Rows from block 8 of a small masked image model, named by matrix and row number. Rows with one number belong to one channel. Each number is 128 + 24 x the weight over its row's rms, rounded and kept within 0 to 255. All counts start at 0. Numbers have three digits each.
After each channel's rows are labels from the 100 images, of 14848, where the channel reaches its highest value: "top examples" is what is common among them. Only what is clearly more common there than usual is listed. The data: made-up ball-and-stick molecule models. In brackets: how many of the 100, against the usual share in percent.
# c3: 3x3 conv (model.blocks.8.c3.weight, 176x176x3x3, each kernel summed), inputs 118-175
# c1: pointwise conv (model.blocks.8.c1.weight, 176x176x1x1), inputs 118-175

c3.80:107145137147119106120124132145129148150116131099087116124096142131118142130122129121120122148118128108121102173092121153119120120124114161110122122081152133173138150097147145
c1.80:112137145110150118133131130121079091161141116108100103123111143118123122112140147129121117108161109100116115117067151132136136148109127167114085111084156158151124115122124138
top examples: space-filling (99 vs 32.8)

c3.83:101122128088086112165118106069133122125141124129085146162156149154141179163085131132133123110116143136167102106106126143132114171132128141145101095142139116148153145142173120
c1.83:112122143099101129142124128102138110107133116109100123197164126148137142193112134137138149112142116147151143109142129144145137121128166151153096107152149142121159149147136122
top examples: dark backdrop (100 vs 49.3)

c3.60:121114164145132146114075130112094110092090110128100134084110139151141131116142133150126111096131171161092156104123128134136131086114117144138164115132117125117121131140092114
c1.60:102117163126117106142128119116102107084097120134100155106135102125128148138104095154133143074095140134142155144156160136140122092130090136119114151112133150138142132126133105
top examples: dark backdrop (100 vs 49.3); space-filling (73 vs 32.8)

c3.82:069122116127140164119163076149117134134143102134086153135106121125094109162125148108100135098122158058150129156124122097143142098084098141091151136127129104124128112108148071
c1.82:124137151130103155138122119140152145122134120103083126128103139118106098106116111124124133156094134113142118149086150121130120120096149142125119133132143100112142118139154114
top examples: small balls on sticks (85 vs 33.2)

c3.150:114118121081141102111129088139109101139148119125080156130096139151121189135122155127138135080149103145154148105110109129081124148107101139170121160110094144166135161125117159
c1.150:076114151144141109098118071124158121128127135124135175133125123135121135134105155101123136184111035113158125110130124115112133133087112135090135135025105144132128117136136127
top examples: space-filling (76 vs 32.8)

c3.34:111103112146100132077157101139105103137109139116109120175084160094129154119136145142095128141091163109127100172168163112119130128072146166163103133114103136151129193138149171
c1.34:096136125116132144137130088135147116123117143130136135160136091129128146155133122124130128119152147169129140128123118106118123127064131121112026122142117111133138186129120146
top examples: dark backdrop (100 vs 49.3)

c3.116:144119128136153108151155114141127132125132125121102147139157118123123096133145133126014111101099085140133138139110122130124130120176118101184199180138037124074139065124120136
c1.116:120115145130157145145173094146108122128126119121106109149103126139108088128132117120055134073126131126117132184117065113137127121123072125068157158115085133103116149124117141
top examples: small balls on sticks (88 vs 33.2); dark backdrop (75 vs 49.3); balls: twelve (32 vs 10.5)

c3.2:091125114162116111119124146122125131130129142138108139137104130140135122151140132162131144137109114133136121117124106111128114146134102151125139096110134144144123107118116127
c1.2:125121136121136140131121152110105117122133133130169126141129119107137103120130128119140113143104107140130120105138102117123134137141127125149094130134136126141127106139124116
top examples: space-filling (100 vs 32.8)

c3.46:115079123136114115109132144138145116114115198113122151112127144169112116104131096131111105170150144121155095101138136125085110110137125157133138153117099117131110163124143122
c1.46:129094116108156147120141140164101106109114122123122132151169123144093112092167088149116164126120110149154110141100153124129119122120130166138129114104140125138111127115145113
top examples: dark backdrop (100 vs 49.3)

c3.89:139149090132121120097153120175114099120133131117133125123156133104121127126107134154134104119084138130215119132141128136141173120132134163159092138121126125106123190133099113
c1.89:116121124123123117099116109144115112127140122121119133198163142110103129166162123161126106142166120145179139139120114133154138125159135158152128128116130124145127112133104098
top examples: dark backdrop (100 vs 49.3)